Weights of a small image inpainting model: adamw at rate 0.002.
Rows from block 4 of a small image inpainting model, named by matrix and row number. Rows with one number belong to one channel. Each number is 500 + 50 x the weight over its row's rms, rounded and kept within 0 to 999. All counts start at 0. Numbers have three digits each. After the name is the row's rms in percent of the matrix's.
Before each channel's rows are labels from the 100 images, of 14976, where the channel reaches its highest value: "responds to" is what is common among them; "lies over" is the class under the peak. Only what is clearly more common there than usual is listed. The data: simulated grey scan slices of phantoms with and without marks. In brackets: how many of the 100.
# convs0: first 3x3 conv (model.blocks.4.convs.0.weight, 64x64x3x3, each kernel summed), inputs 0-63
# convs1: second 3x3 conv (model.blocks.4.convs.1.weight, 64x64x3x3, transposed, each kernel summed), outputs 0-63

responds to: belly (67)
lies over: soft tissue (78)
convs0.63 085:472500545452489502506539551529547500419563378518526466441611515492495612480492468471475459477434425495538559537470456512466540546536501508414566507512453564421449573390583451471512442482516542
convs1.63 075:489481529528499485483494563403521524545450451556431411527404458517454483480417516572360507436459444424561501495502556482601517476501487481517460486458389454492485443421489542458489533537454438

responds to: limb (94)
lies over: bone (39)
convs0.41 121:436493496457401510455521491546580449515402535566470518454464481453483476521403475442591434485483459370513434472454468545523484561474507539482508456475472586497452533407477459608564499446500517
convs1.41 110:487499466585463512489406477545542488539555477478513594474643558664501546500584486552491371452442467546451529487482466421511479544463489491495513520499519454504514549476451440485503530542527544

responds to: chest (83); several spots (43)
lies over: mark (55); bone (37)
convs0.54 086:445460492471496505486487442494512463451503531452516496499495504459510460587488565429376428577418475557575520522432476497408466525558550478431449578497529475515498555441530494674493470528527546
convs1.54 098:511497441509511513493482430481474540426524357465466469542525460542445577491467499470450539465610531475514574504616457511380446413473519486473443463495414465507492525510548513388474513561527496

responds to: limb (56); ring (54)
lies over: bone (52); mark (48)
convs0.56 084:473464481536487609543450473505528428484455509405434479412557521544430470453480524523539579499482582513442441486516471535438539507472505512554492553503397493491508445349534518592553493430527451
convs1.56 095:597480549407529498461453472519539501521495426521518556509389503481502396505559520472492395476486526364544525513507481399544455405504536446525503513591561476504493566446420490493454508549499523

responds to: limb (90)
lies over: bone (39)
convs0.11 108:470526454503416440553366445520487537540448569488485523389374472511443475542489442453477519497439541515466454481391426535504436461500526488521505433458447441461494540432519449577494468467543526
convs1.11 092:469509580492519495515534534531436432435621494480535557555610536451528500525489513486464567460460436506503441530573506535471464495377549492445419544567450491503498516473481596412546518569425460

responds to: limb (94)
lies over: bone (94)
convs0.58 158:472517423539394536526490437556531421433505490475472378496489504516348458530526527379539505459485561534525479503480526568537484466504442536458480445519499535523449503491490370585526461485493544
convs1.58 166:499473538570371458475483537467515502458494519516486319493484471479347531490590530556439511511485479503348492441500539459528422538482492480538497486492509510524483507476509584497503474514543477

responds to: chest (77)
lies over: bone (74)
convs0.23 073:428494601513535520456443475514413441528548459517531485556471481398505558564448388403541459519522504461492475551415415507501501400487531590476468464459507517462473497435551470597527475482471554
convs1.23 083:490508445577542487421509595526536553333502536485517397395555512477537565429483564574468538431492512461412513528535538457480576532567515520408489514499454496476489493507497524544432504497499494

responds to: chest (56)
lies over: bone (37)
convs0.19 088:489510523536414471447508471477440496466434506494488408398455500473477450463481454448436483515487543446450525483469374557558398412494500542494495456507495521488473552588496532457408460526398604
convs1.19 099:476496465565554526540476494514421428513489439469531509583583524346541505556526447477536544484579422570500558504557529513490508540481490480450534541593465407478432479426393503488520517446514547

responds to: head (92)
lies over: organ (88)
convs0.38 097:508449457487537494384459529500494444627536482407494520539417536497497472499429482462486508468554500443526526475410456536482455535527480599389516538419466483505462603495438609515536498550517537
convs1.38 088:512451516512490502596429495503475482423503560526503466386537459489488481532508525542565440566508543580500530535592460450509563457491483453624409339526453506501454483538507457509522539429466496

responds to: head (61)
lies over: bone (29)
convs0.13 090:492497444536508525488402419532525490466543466447454473530599511599454418463540482507469491435496461570527532529455499483426519477435549437404533456478555413465407605479452460505444520437438474
convs1.13 099:519517532487487515455541490472539431510464373507390525442437417448494425495485440526574460585471460521512441518516469393512513489421474466540493475509455425562567470509561531485447497440514373

responds to: limb (99)
lies over: soft tissue (100)
convs0.62 118:428520571456422515540514439547507487427444443454482519467489454461420525499444438466540542388414523563487578627462479542485516490431517534457523492381519521493448470437530550550425474472478501
convs1.62 090:569484506566453474494508563500429535529619491497526512566406539522573527572490407536502502581547481465481407468491507523549551460531504515506486584608393562496495408456480446525535529441538503

responds to: chest (93)
lies over: soft tissue (83)
convs0.45 095:442443501437483502493460503619482514472490457513551466390509551552451576509577484513575509425560490520508470609445496509461542491523450442480460471473547539496438415485395497597462489499610509
convs1.45 083:605514492446472523368413483455491473543462566443485525476479456464517472540458421529474463512518434468470460437486532524520552439459492532503517558491470571554615426508572439507479495401403448

responds to: noisy (67)
lies over: bone (88)
convs0.26 111:471500551527459485468481564448453500572481485448508496402500459492546487559504567446467467441501445410615485547443311537494544437455511544522539489482496525484471511447458417576483532485522562
convs1.26 085:493585414528474479468527469441505527523469569591539507529440540527494609491545393519502466511551458596399596450510564486421448517506465527465480501486511542549498411601428487479540467527541485

responds to: limb (84)
lies over: bone (31)
convs0.8 111:451422419506425532475472482560505450537522550406478483482510421490501484548378562387492506493495478444569478452462485567486440480420515488488495518500460457450351474531463447551459499411485515
convs1.8 099:480520543430533466560590555440437593457429498556465360503481473592469551495427517485516484519534481473534482501468522579604543522563457462585494439471490410580551505494456464506518504553523529

responds to: belly (57)
lies over: soft tissue (83)
convs0.40 092:479453496403439479450446496440569494507479504487519448456496532363499484557474501453477437493487517401479506514436497578496475511459477523474486440440446634441527412513474542613537400480503521
convs1.40 103:483557513598513507461543550612519497518438583536491503532532434525463503531548546581554479476451520616535507521563497528477524514425501553504446595501574464507463584546582428460500549530599551

responds to: belly (70); noisy (60)
lies over: soft tissue (93)
convs0.2 091:420514506417526489529568542516466504560457483428492488502506536525493455582451409469595521575500540480488476537417385576473447435508532494489563413471483576475515537489390456596513428505494497
convs1.2 108:518480514682539511580435516512514500473503482508578419507468466511507536503469453469460512475459539590561503551529544464453519560556471473479464524526443457524507447384480476442464532457348506

responds to: chest (100)
lies over: lung or cavity (85)
convs0.30 091:527493469497420521462460509525537556379456532477511461472443601497446541503479438460499556420504434505475525472435395451491538568478503417414461551444555471402490453509467532606546478460518442
convs1.30 106:500461465458511442487506461504444433484484474473489505412503457408507401474417521565578389388460503471479439569567603517508526492459382440551412515515488474504469477488526485415495512493467488

responds to: head (91)
lies over: organ (86)
convs0.12 081:461588409443537564452449462498444540467489552517508496596465465499477465476479520473466486464500463497588435407497519564469469526395557591458507491444549432478405548474597491591466539514509438
convs1.12 108:480512536426500452495464544434471518495510434538438532422474472579559441457478509476491544545562547490454572525486460459626458560523508308506483539496437428521509542532482493550571478439518506

responds to: chest (80)
lies over: bone (80)
convs0.39 125:534445480534456532420563459490513500451485528520479491480439490557532454491381480373506469511529560477584471532451441572519500440559503492496515378457446564490444468458478427648537504507485488
convs1.39 100:500423567499532453426466558475485450505502592452559566441438471573525464461538580528583507499579464543526536438592446485478526473533607448583498432521484497501405509546567508536449524480426491

responds to: limb (97)
lies over: bone (95)
convs0.6 102:454470603489527510431485421451514465448494420475420494507555439551465470550508482403583534483454574512581387426471477601554458475411578531444510456472540500519486506491439440530483512500514475
convs1.6 094:423492428511492426528514469409482397533503492534525579409530499464532450496430514507463436454437485427510571465488483542428532423556481452589482531451512486512432425438455511541400451508559565

responds to: head (62)
lies over: soft tissue (60)
convs0.0 083:464450458481423445434420499408483480514455518481471451442506512609472486480488479438487489608473470541494476501454433541527407546540466528440452486411388464444464493490418445479415428553487523
convs1.0 096:456543519502509454522475581566449516455476527507467535544552425447473507535494549561518350469549552574545505474536558540474480464442511436578458480399554501520470435509547439439587477417504415

responds to: chest (99)
lies over: soft tissue (69); bone (26)
convs0.34 096:469510543419435524396496463596535534482481458467481492486501578473482513479494388385515521493503594501485477523431489553425480522538519517406558546440548556481477392480418441577491504539452475
convs1.34 106:411491438531499484468525514515536500535460462476478517396532461384500520472513478481490446482418399595555494431556501517416503518462463417562573526450550483539591506540569529469523538407421531

responds to: limb (74)
lies over: bone (74); mark (26)
convs0.50 082:483423420497464451496432502369491495506424536455503432504503491380478507535476478489485482554434589441541545500496432473497474503531537539544397538528519451523434540421482518616475466528591447
convs1.50 084:589542614351467406431529488475444471522604529557446501478482568532502456463602523522543546434446510488502560536524465492492503491458539500442507532485458526467521512457389575495515541532527535

responds to: head (99)
lies over: lung or cavity (98)
convs0.44 085:511477487493484514393486504528454402489557528470534513521509487543501491542597516478453527511355511459535455519415466605413445522432553500407505573484442501444472452514491452603442535443485464
convs1.44 107:445508528417417489466496435435333432544469414557461502541476499506445391397438472544452547468539445542465507465507546487424558454480480498494540446477458489497507569486528517419519516540502484

responds to: chest (99)
lies over: soft tissue (82)
convs0.14 095:497475384522498484572512428599463553599476439495437513439510512423453465449483496516567424504473511459541426458458450637461486531420462486453496431524431486483506436458445499494486482553559543
convs1.14 106:452452489411455475445462534454540548491464532479454499563421520444487552500511427507404473431514469590505453481504530406476557513547499447486461531500555509530546581452596516476477526437364405

responds to: noisy (92)
lies over: soft tissue (67)
convs0.55 160:480553585420284490518484515521508616535497531517518452491512515530441480479388495554486474510512507472472526459518455536466458533548402503488541515476498506415526516519530575613500487486505515
convs1.55 187:509482467520354472533502520492478524475493488500514332481511443528355489528457487571451503501504474534370491461515522370476407522473450484519515511500478459492517434535518519466452450516531479

responds to: ring (56); limb (49)
lies over: mark (52)
convs0.46 113:401503466475493518396445547522519479567494472476535463480592480488461518505449521567517439459507632443518557518466436554471460501488502491465537536450471537519456362420446450575609457499470482
convs1.46 101:422532424446584449439529452490451424493437464475496519482433487393540455461446530503487499498455480418465437427512549585473538475563542379516525417496533391456495506505484500472421527484563509

responds to: noisy (77); chest (62)
lies over: lung or cavity (79)
convs0.28 103:496444492492480481526468458483508560418496413441493484466435526526566417551401537478452427576471499424575487545491471535528518491558499483412506603382520462524520505477514351512446494518453502
convs1.28 081:521462492455538538499537522571447434574585475517508487564508439457468425477456478496563593388518546530443526521473520572374530437458482493474481428565567519480508430520527493376507469548561492

responds to: limb (70)
lies over: bone (95)
convs0.37 082:454506464462476485569405562513442480565575459518510507520497466514501418551433471513539501545456463533502491465451489452544371512493629460423439445501441477396425478482456484526584532488554570
convs1.37 077:518474430576556510488525485475461542464492470411473528493488481534448528471506484508508552365511521513550413437498534474379583470448445578491510472490585563532535462448550529499448501448591379

responds to: chest (99)
lies over: soft tissue (95)
convs0.24 100:472447484436397539438544513466475512482512470509450461551505566403500416529522445494492503458533557470488511535463472580357498489479490536445560529469591536548486349513443493576508460515437526
convs1.24 086:376467457421496481450565437437563507471464528406517476431448469468505379463513514550446504484458512623544479513569476475504511456519537460564418526560444454498509499569570542551462532515440512

responds to: head (67)
lies over: organ (82)
convs0.60 100:474518497454453373480494448402455447547494485400465521404500426514422478507443497430445539535453537444531379580509484550436482562563523482440547470465556498439458513470478473549482507437513469
convs1.60 091:584446478470524625548607509472525575481524444461483516496497448544457539515474585498514507503535498423524463493525437461604464432522488577518556536536496475520509418410430455391441510510521426

responds to: head (67)
lies over: soft tissue (86)
convs0.4 083:399559503488460515537576500568464518460410463547501509528504460517499499567420452462457565427460542419458547511494515501545487448372457494442517544498505452472493476581527516613508550365482480
convs1.4 088:501538572542511463497455532439455436492471446503438458430444457351522458415547434542523454509439484463570434505518488536420463394539515499472491544480475424474578503478421471424459491448499438

responds to: limb (56)
lies over: bone (74)
convs0.3 103:417465465522468512507488450568441479401475442539520453545486468522450443513425425386520512448494504434530463533491525564497470431520481543466405545485367440452407490466481448610502513498518508
convs1.3 109:568509493472487445528408529535532562606511615492527482564574454577546562469594545467445568538529488640513513493474474534488501548491536503471558521475608525526514559564560505552498450478506530

responds to: chest (72)
lies over: soft tissue (92)
convs0.7 107:492489451469444518421398394527416556560526507474437515501422481487409551534555377484499456508525565516512457396467440531457429462511478510467423444453556525439466445574512484519506524520518539
convs1.7 121:476469473487510471455420552509471527403512435506495467438583499474539445531474366552470516506453429474522352550502516516484549487482400425511535545436461457537536534481444522485465557448593447

responds to: noisy (75); chest (55)
lies over: soft tissue (78)
convs0.53 099:538557550545520517537532446562447572412514509401488506538425435547440465440473496527502463485437453528504522489475499529527545488504502526451534488473383437458460573481411423573496424433626473
convs1.53 084:468466460484495505442439534443382439553443529510562446560472464465540456490517558523486481491561490479482468536482482514549469505540551637451550500487534572561434553419559611472486489414398491

responds to: chest (89)
lies over: soft tissue (58)
convs0.31 075:512463497549521509554413521586493499458375431563433494527410483515524531524443403440458489450486506545488462490551489566504501536443528468505425453495497570487451504407565523500518525433618405
convs1.31 087:565503446378449495540533495475528556443464556479507517428570499515470555477487550479462446437477438444547493479550469481409476401483456479483527509486567395522570555440576473498481543422395442

responds to: noisy (77); chest (63)
lies over: soft tissue (65); bone (29)
convs0.61 093:495519541410494466474344485475490573598538503435566426477454483481502520448477499450444503487496492446521458514508425552517416490449494562445531404549493566445474579507533438563532511427471425
convs1.61 105:487443477533487488566525515491459415545483346466530500507562541510489461480575473501504551515493491566508380438524443458515513458561523527573505429485498422453494445552356469456586516465456536

responds to: chest (93)
lies over: soft tissue (68)
convs0.57 103:479551583435485570477493490443414565552539530485551502539412503412456571459525477455440524447501530543498508534445491613451550477516568466558445408527455556475443425427546494552441508559469537
convs1.57 087:427493421519495547402498532442541457521489530519532537452585473520546459544525477539492615490489452347499443461471427492572508508518420443405570499479506545551542469556488488523558558431459522

responds to: limb (61); ring (51)
lies over: mark (46)
convs0.49 074:424510484483534526461487506491555419451533499421573554572417468555568533425406575523551521525481522521541510483463582555522531525551497465446439447491422591422434426515499486493554448550586512
convs1.49 080:538492498447455483524434505496520546499546547465569552397442540385455361508511454439466447481528440435510459505532456481476547500477542471485537530463502480525521592493485518517389567470408391

responds to: limb (76)
lies over: bone (47)
convs0.33 100:464455435516461559476438546533473403383460520411516536409427422481509452562466403481507447542450520537516525497475382558507476459454493543463467521473562487498449523521472454570548509413460546
convs1.33 091:444504559437587532538459432515530601522564643479553443579526474483461550506557564528606468471548501483545440579511497536507463446454548432491421497539547539480539562487548523435508521531541493

responds to: ring (73)
lies over: mark (71)
convs0.21 097:508472538460464531445497446505466454573528575461543531372514411487487466558518509466611489463442482481564531546475473567472445515447574438433430511482419538425447506424431458543553481528556557
convs1.21 108:449551448579502461545483541602445510548411391431474552545567522499491577441469569531458460582569532448420492489510486497605535544493455567497502472500565549484439492476511424486570534527503451

responds to: limb (49); several spots (42)
lies over: bone (49); mark (44)
convs0.48 074:449505494502485558513615542510544556495509477460476524482428505532476511571459522457458501465374490514585479499452516444574587528564555507483545502538506393534455515405508517559568515353477460
convs1.48 077:415483470471537537509485452419544507441430386541471533506400448529487515419531511527466443555489555415471600549525447559368466435455434440466490506475493544540467523493549448453479477453498463

responds to: belly (51)
lies over: bone (66)
convs0.17 091:469455539548473473574537465473468501452471462457478440429411492492488521511392535378485553477386473477485515522479508421467424476470514537505475480532522451445492390480515472588540443494505642
convs1.17 097:507457532444503479461485490521405484487491488556521535587406510429528453471527374482527454452412504477543439448523558499485494474479525457390492561422504463495507407468532516482448518507507336

responds to: noisy (91); belly (56)
lies over: soft tissue (92)
convs0.20 121:407474515522465533501574508494472547385495489563466527506465431583460471536441425465566480521435503394439400486481394525426454457471512515480519466520467565468503525389462467551490443449521550
convs1.20 110:539481535464480505448443508531453512471548514493462502544422557558535538517457494539472555410406441497559600479454573474493516523580472466462516582477427579561493435626449542434595500510459484

responds to: head (95)
lies over: lung or cavity (91)
convs0.27 090:501475561489460544412439509445491576469553558440476394484433476584593515515450486454448545513465438552556517475494487496492377411505425414469447514509499551493527587438453430491453467507495523
convs1.27 093:522517469445518474583573432430529423516530495467479432524506508537462471510611513569538510600478442456520403439505437591503536577542471603521496466502462513503548389494501459583484491561452515

responds to: limb (100); noisy (67)
lies over: organ (80)
convs0.5 120:395463565453492510460435426541634530513437537427527481435418462496510481513520456421508522517466552478450422575492411565504522476464463521438468460508445490520445482478480478571513474430613538
convs1.5 115:472573510423530434458526545524614472501479527543493502515407523434513424515542540487518509487515401447515551456524495417477548410432518450389469410519445506481486410538464465477386455499515490

responds to: chest (92)
lies over: soft tissue (100)
convs0.32 110:475510484495431496503483537540449488486505446455489537447487464536456471553456480431449473480436544503502597453408378522476461542464455497442543424372503557424440487526472503578560456564403437
convs1.32 115:498537511595521511581497528526505507514439584529556506535449557389503531545488557443591495541448474521548516523545602494606475471478563567571500491457513453532519445508587483593515535497588578

responds to: limb (57)
lies over: soft tissue (47); bone (35)
convs0.29 097:448444568450519436460425474448506466513501495475479546549462480499495519331471452412453536498483388552486493485449437571496517510500461526536432451462545531468491432458558377548432446488494465
convs1.29 079:536530515475500654522540469541520569543475437598541530461513525488466492633476585507509494451532608490525507459613484493491436537536548428529514535454485564511508503530410501531539548439456545

responds to: noisy (99); chest (70)
lies over: lung or cavity (97)
convs0.51 106:501434484459451493406499440530505569563485520440498503501474493584488512519440562518512488507538449468549541504515391525489564466470506465530512609461602411514471395564598548582532501408515460
convs1.51 102:448509521435511475371466475491482407464500347491519448445405562387471372464424472542438493516520462428506464522471502531558521444481471456495525493440479456528468476477449482508465486485506543

responds to: belly (92)
lies over: soft tissue (92)
convs0.43 100:464546571508464497481536557580497481462486536539464436486445453505547472468422488375521516532437423461507546440454516603447497528429543540572570421447491591476503559441493384549501477518491537
convs1.43 099:428423535581520578456544461518591416493525478491468518502491556505526551451512536478454506431447513396540444533562523502493479504560568486394497571537488464505448467371564569562490497554453556